Weights of a small image classifier: trained on single toy objects rendered from many sides on busy backdrops, 203450 training examples.
Rows from block 2 of a small image classifier, named by matrix and row number. Rows with one number belong to one neuron. Each number is 500 + 25 x the weight over its row's rms, rounded and kept within 0 to 999. All counts start at 0. Numbers have three digits each.
After each neuron's rows are labels from the 100 images, of 14848, where the neuron reaches its highest value: "lies over" is the class under the peak; "responds to" is what is common among them. Only what is clearly more common there than usual is listed. The data: single toy objects rendered from many sides on busy backdrops. In brackets: how many of the 100, against the usual share in percent.
# fc1: MLP up (model.blocks.2.mlp.fc1.weight, 576x192), inputs 96-191
# fc2: MLP down (model.blocks.2.mlp.fc2.weight, 192x576, transposed), outputs 96-191

fc1.561:555488549472499495506527454529529530490544503492489451464509491487488520511523449496485441506490475510493503556507494482516514511534528513511477561476515445486478511512509531507498523518471497485481488526484512552507503498491464459536493525478469529505482531527482464560522451462559503514
fc2.561:487503486503520490493507433505487439494534543507500499523527543481484477496507536490520480511488492457526492421513497502478496511468483486492528496502457536522495491475481492453531484482516484522508489492521497488483514530509515530513501501485507466432486471488526477478534506518475511476
lies over: brown part (44 vs 0.7)
responds to: metallic (89 vs 32.6); flower (25 vs 3.3)

fc1.481:505531496502495505469486470490518470501466523502510468519503535447452506464483526521490469493477438527501511494485490503461471521474472573518507504515505493529504511541445496517476506512521515492535511527536534491482528523509490534566508499489524562495483469464525509485538471522493544520
fc2.481:498525522515494483491523506506483505488471494473498513492544521455479495522524534472512505548478500501481502512505510487444514500505503545510488479487497494521506478520521572511491472517509505483488520507465520457478494467500500507598505545496509488498490505569495507463506506488482485477
lies over: part in the main colour (64 vs 16.7)
responds to: matte (73 vs 33.6); blue (37 vs 8.3)

fc1.541:540469498500493487514500522550508553524485509497514531454492500517560504522568498522489474486494580506523474538532492489522529465513570547479469512512491484506506531499525482473499500482481507477492515483460497508494480476502508479487467517524512481544524519530467512516498517493497472489
fc2.541:502523522535500490512473486522497471555502498507501487525467517495449492534477532481495463480502496507471473446530483472464496493478522518515525502495469496540507477495538478515512525465507470451488515526558513482515483527522494494516521492468506479496538503513541483492493461525522514513
lies over: part in the main colour (68 vs 16.7)
responds to: metallic (86 vs 32.6); purple (31 vs 8.4)

fc1.412:532508499457460484523461505493512538516451500525537514479500535447508511526510517500477490501480517492505532540508489527436530500518485643487490487525502496507492544555503480452503535501512507493484497534491471454458504530518497540505511507502481499494525508519530512529508503507492495498
fc2.412:482535509523534501502496500506502429492485528503493504534512495473485461499478519532504518472464492491487536434505535479429497521461472550505510496483482517527488458488473469475528498491516494534491502498538524528518514516508521534520493488490515526441510470461534472490547467508486512476
lies over: orange part (42 vs 0.1)
responds to: flower (31 vs 3.3)

fc1.59:471535539451535488502500494491495517492484455508537449510495496464479461533470541491510470513437487482501497526480492491479535531517508500523518499473499542492480496482522510490519531535522493521480531548530483463490513510508512542473474479487493491504548497483481495496513502496518500513
fc2.59:494560490513528507500496432523485491474519551505510518495483507520505491509489523462540436494513458485510481509532472515471508516528489523455528491505484493529521532477475515523499458527496501485513524526513504469476491545490485486457489520489517491493506443520521478497433484487503511454
lies over: part in the main colour (38 vs 16.7)
responds to: metallic (61 vs 32.6)

fc1.97:506489512492516485500511464461502475455482481563467506509489499472470521490474502492477515507501510468512548524432521509449518486513428497536514471494503536509458479506499503474491505536558522527495467503555481494538516521517484539485503481516480522515503489499521492501489506464485491477
fc2.97:499545538479560522477536519547450494478538529498490517520481511502523497555481502522527482523496515500498515497508499498534462496481520480500537510491468479503509525472522518552488449540460486519424506494458528528526524536526527504462515490485510516459547478515501484497460441492506516486
lies over: part in the second colour (26 vs 2.5)
responds to: yellow (27 vs 8.7)

fc1.218:554475550499537469500498510555503506480503516523509458521461501513523505539507461528511499506470524513517550518450495473474495483481533535544521510535493491465497505491516486494494499525491489479474466492511501532532489480501492503459499533489494545506521499550498536485499470510500523538
fc2.218:467569513529542481460496466491515475510529506521479492514526527468522474480463534502530477536505479494470487456519477505482495487505483479494536484518459527527486474477490532494442475494536496504463489492522505479479471529491504541540529512493482514467479431512541462490455467491508512498
lies over: part in the main colour (43 vs 16.7)
responds to: metallic (73 vs 32.6); brown (26 vs 8.3)

fc1.310:469528482481477482482540471508520541485490536500502464493497534510486479476474520504507463476479435523514481504544495480526470557457488519515530491495481490520455521522465489441508484487478497500518552522511516520480514519496503516541503507516532491506458467468503526498537501514494470511
fc2.310:548493534483512540478538530521478529517531462479490511467492503507539502452478520478485484533533519500492493519506474550530489449516548470491503518504504494466505511498498519545445517504488519491485500462459500503506484506465497487568499479528497524545460517476449516520505492478517502514
lies over: dark part (34 vs 1.1)
responds to: matte (72 vs 33.6); black (30 vs 8.3)

fc1.251:494524494512499510439506460510522501479472530529512449499530525452483499446500525533494473495491453510501520488486506502479483523484474552522526500512485511520466518516454516493468503532513529501511506521532520484468529511491494529585506517503511530507480462458519517514546506514508535526
fc2.251:488510514496483484491512508500481503494471494476493513490530513473474495505520529461512489546471493506484505510501530492455504505512507532503489485489497496512507482517515582506488465521509497490481527503466500460473495477502501512605506542497508481500476503550499524463497513490480494481
lies over: dark part (27 vs 1.1)
responds to: matte (83 vs 33.6); black (35 vs 8.3)

fc1.501:557481529483495466519499529491496560513450493531500504473478494455506529512481503492471481507493552485509545550450507502433525465503519571491475516462504493484470512515514513495513541509501522490474502493490479496491490518507496509510509495544497513508515508526519511521499507465487474494
fc2.501:516528530542537499492542512518483448518530487469482538532527509484525470507503530503534503534500531478479488445550501532482485480472511516502496488480480495491509473473520504504476477493465517533486546464488534510497495520487526528516498506522496499479492465519494483510513473469507492471
lies over: orange part (29 vs 0.1)
responds to: flower (44 vs 3.3); brown (27 vs 8.3)

fc1.275:490513487492484532500498482477478519516475474481509492495513506495529513480565525539469519505549484478532457482523428541493474511513519446423492535472477515516500515516495497502482517464475499490549500474507497447463495521520528467527507495504497474530485492498499474523513512506538499502
fc2.275:509509489493462508525489501493520500499479490520510506488503507496474519499503495528500472497484486538500513537513522514498549514524480503514463504500530493503504517537499515484505501487518521486493533503498485487481493473496478507526519508488478478499478496489507509508343527499481494483
lies over: part in the main colour (57 vs 16.7)
responds to: red (52 vs 7.9)

fc1.252:510493481520493518509531475491491528483512473479486500481541469482541544500566481472468515546551549471519493535515489538499541492547498484474468489469522501489499491496507542489462530520529526498538515469484493478479483472461487447536472523507466523506480530521462472538507555480525479475
fc2.252:511506494477540559483488521478506504483503538505503461523513519507495460525463494535530539526467477490510492519529505528511485507511492478534506511493505492499508516485508535481466475514490498538470516498493519511508512500517504541527496519478481503509485478538491481478416471512460575512
lies over: part in the main colour (53 vs 16.7)
responds to: red (59 vs 7.9)

fc1.243:561503561479538491503507503521525548510523522507500488495461513507538496522539445505498489505478514499521490549477511486504523485503546543513487538510484461477472489533516493491516506494454514498464468485484504502492459497482490490498498521514501506526510504541490510524509477500517471505
fc2.243:444553510526543495499496491504491452510523516523495507510521485495510463500497519496521472510505509465477506429504490484458487511488480500476546507501444563516499448467499481468500510472503479494505480501503501461471498526523502521536495500507496497469486480488529457499531487480499480478
lies over: part in the main colour (40 vs 16.7)
responds to: metallic (69 vs 32.6); brown (28 vs 8.3)

fc1.279:547480488454510487500509470544498504474470523485539481483544495444559500515534514468494480537477514485533548499528519499481515515481510572501456510500486480525514541481524525469497498499497492496462529487482499487454491489512495500513493523486471508445489510524498467521530524523491512497
fc2.279:526516513484498478488504472505498495500519497533486496513478508512482521494468492470467468502525485529484522504483520509462508504482488490540534477506474524507479521496505522497474458492516517487441503502517485494518506502494458519507529513498503485508490468485530535476452472485493537492
lies over: part in the main colour (70 vs 16.7)
responds to: red (33 vs 7.9); yellow (32 vs 8.7)

fc1.557:516504505527501525467478473498484469502492483482513489513561531413501500495540527509495526564494498491503524494515492529470511464520501543495489486502523491493506480512494531530471498544507535532539493496498515459475486487481491536570477528498484576501497516530478472483505517519476561478
fc2.557:512470520481504504477519504468469521497531469487506491468522513495522492445499497483485489548509505486505517512483502533493483478523510491500504522496498505448514487516485564484452502517499505507505462485493475492497492506494479476666494520505495521534426509492461507512487505479474507512
lies over: part in the main colour (51 vs 16.7)
responds to: red (38 vs 7.9)

fc1.142:503472523519513472508488543513517533495542489494483543461510499544537475520565462504509498515515553500524482538490507491552513439515523506479479515502494477506511466523514509497505520506487493505480466508503513535519467445480497465503469526517504476534510502524495522496524535498520476471
fc2.142:507490532511514490534472482511491471556494493508502486488467505513438499516492504507489485461502505493484490484492478485463500488497505533517516505506485501518515482508522468485518520446515489457506485527540510451516513525550493489498516485456485495521516518526509507471539469502521507512
lies over: part in the main colour (69 vs 16.7)
responds to: metallic (70 vs 32.6); purple (32 vs 8.4); blue (27 vs 8.3)

fc1.570:486523473445493504484547464510534520469529521527516480450524533516513479463473502509478451489519469512514503532543515509576509524488491421509518473496494510485470549516499492454499510485506516527516525481486490515476478504479501503548525498512486505498466485483489486540533510495499462536
fc2.570:535464494451500516505545515500497536502544487493503531472464493545544490475487492494486483489537529497510471512513496538540492475524532451473506512491505498467507533487491467528511517455481494509495486459479498508493493538489500475526490450523511465508486523469473490526431496492504478500
lies over: dark part (28 vs 1.1)
responds to: matte (60 vs 33.6)

fc1.200:445517486492502500487523451509518492470492519520506455514504526488482473463498516509513485496473443506516517496525504489503475556466467514520527486509494527520484499521444511446501479498522504507536532517535523497492510515498479521544511514530538524509468455477534501482538508512489514518
fc2.200:546476496513510539463510522518482531502502472452480511494525508491522508479503518459495503553510500516512479516509497499527493468535537491506491501485511493486513498499512561528451518543493498483490489489477489487495475499460497487618492508521496516542468530526456520498516507485516491512
lies over: dark part (41 vs 1.1)
responds to: matte (81 vs 33.6); black (32 vs 8.3)

fc1.168:543486496486476466553497487505499482516457483498481498491501531482481546504516494494490492492472513475517483521496491509426545456533501608515448492488554478527495504538498495497519496464512520499505508496545523445479483497501481521503525489493481504506495491477511511486475534503466522476
fc2.168:485512526488512500495498525460488491494519492498526502511484475498478473460496479564498537498485501478492541492456496525496475496510490502481506525507492493465508478509427474497493516499475517521527450525491504523508513511521527485526479487509513524507465515400486500520512494495490482516
lies over: brown part (47 vs 0.7); part in the main colour (43 vs 16.7)
responds to: brown (38 vs 8.3)

fc1.304:450512494499455506474557464488497522459514482516496459474514490511504525495526506498471480511523485534507492481513514501526481531464475494477531504514488490492503536501509492496495506507475526507554525471519509533516515498529488466524515501503488517510484493502479452519559512513497492507
fc2.304:496522525509515501472507520496510511519537487469498525550516510493511470489474503494524548539512487532458497468509464551494442532480496484492497477539471501478514473489476535496463441506490531528488523505461511505512482518479551521533496515517497519530461490521483543472483485486523504504
lies over: dark part (44 vs 1.1); part in the main colour (41 vs 16.7)
responds to: matte (60 vs 33.6); black (34 vs 8.3)

fc1.440:484512466489513492507507439490525462452451535531495451519501520492474487511491492535518495490444446498521529500514537472481508537496445568552501494503530514530486507507472499469525473502504484521509524515527516499479517510504491541514500506491511495483492474490520492479511513518445518509
fc2.440:480494468506540535477529516520486468444448536504484488499548476453517491487509534504484537521459524478518511484490545456495508482466505531521510497475506525536481506474498516491507522530505477548499500465490509521520525475491502525568471524510506502482493497505483472509572482521456503506
lies over: part in the main colour (55 vs 16.7); dark part (26 vs 1.1)
responds to: black (34 vs 8.3)

fc1.387:543473494493488474562499490501516494518459487489484500489491528488468551498515494508503477495480509482520473533518490514446539453522514581516440494487557483526493496550498490496516489466524511496502511482529527442459473479500475515506523482494477490508487491458502516480484546498456510485
fc2.387:487503517489502495508490534458490507503517489506535500499479477509479469455491476560496534486489509481491540493454499515496484486521488493483503524506495496465519483520444468498505520501479504514529450534488500526515509509512521482518474479507504522514469528393487503518493503496494492517
lies over: brown part (50 vs 0.7); part in the main colour (39 vs 16.7)
responds to: brown (32 vs 8.3)

fc1.573:461520483504498506457501464504517505477486516530493436503500521493471494454475513518501468478505457521495513502472490482496478519466490504532554504493489540518468509522456490474469496524524486498526515516555531505485525522483487524569496496516519518511481447459509535492531495519500522531
fc2.573:512485505531480486482494511497496508504488488438510514499545526488487500488532515474518499552498495511492491526520486516476514501532507517501478491509498475492523481533491574495461458511515516466493534507475492453458474481482508498585506544498506501524459525534477520463494521492489497476
lies over: dark part (25 vs 1.1)
responds to: matte (74 vs 33.6); black (32 vs 8.3)

fc1.40:560464504468493508522500530488485535507451494522526506454492482502531502499529520490472484488515587469505549553463494525488530445508548542497477515464513527464487530515515504485509544484495514533493486484501489485513514500515483500491494472528521483513520500539501528514491548488478490493
fc2.40:545538552523522514521528503540479478520518474474499502498517527506488520514498527497503460521508507493481464523558501505492524470530534498512488486481513488494509452496528513524482457507496500497475546494479521492455463477456474498504512526496484485500503511497474507486487474497505520479
lies over: brown part (39 vs 0.7); part in the main colour (39 vs 16.7)
responds to: flower (32 vs 3.3); brown (28 vs 8.3)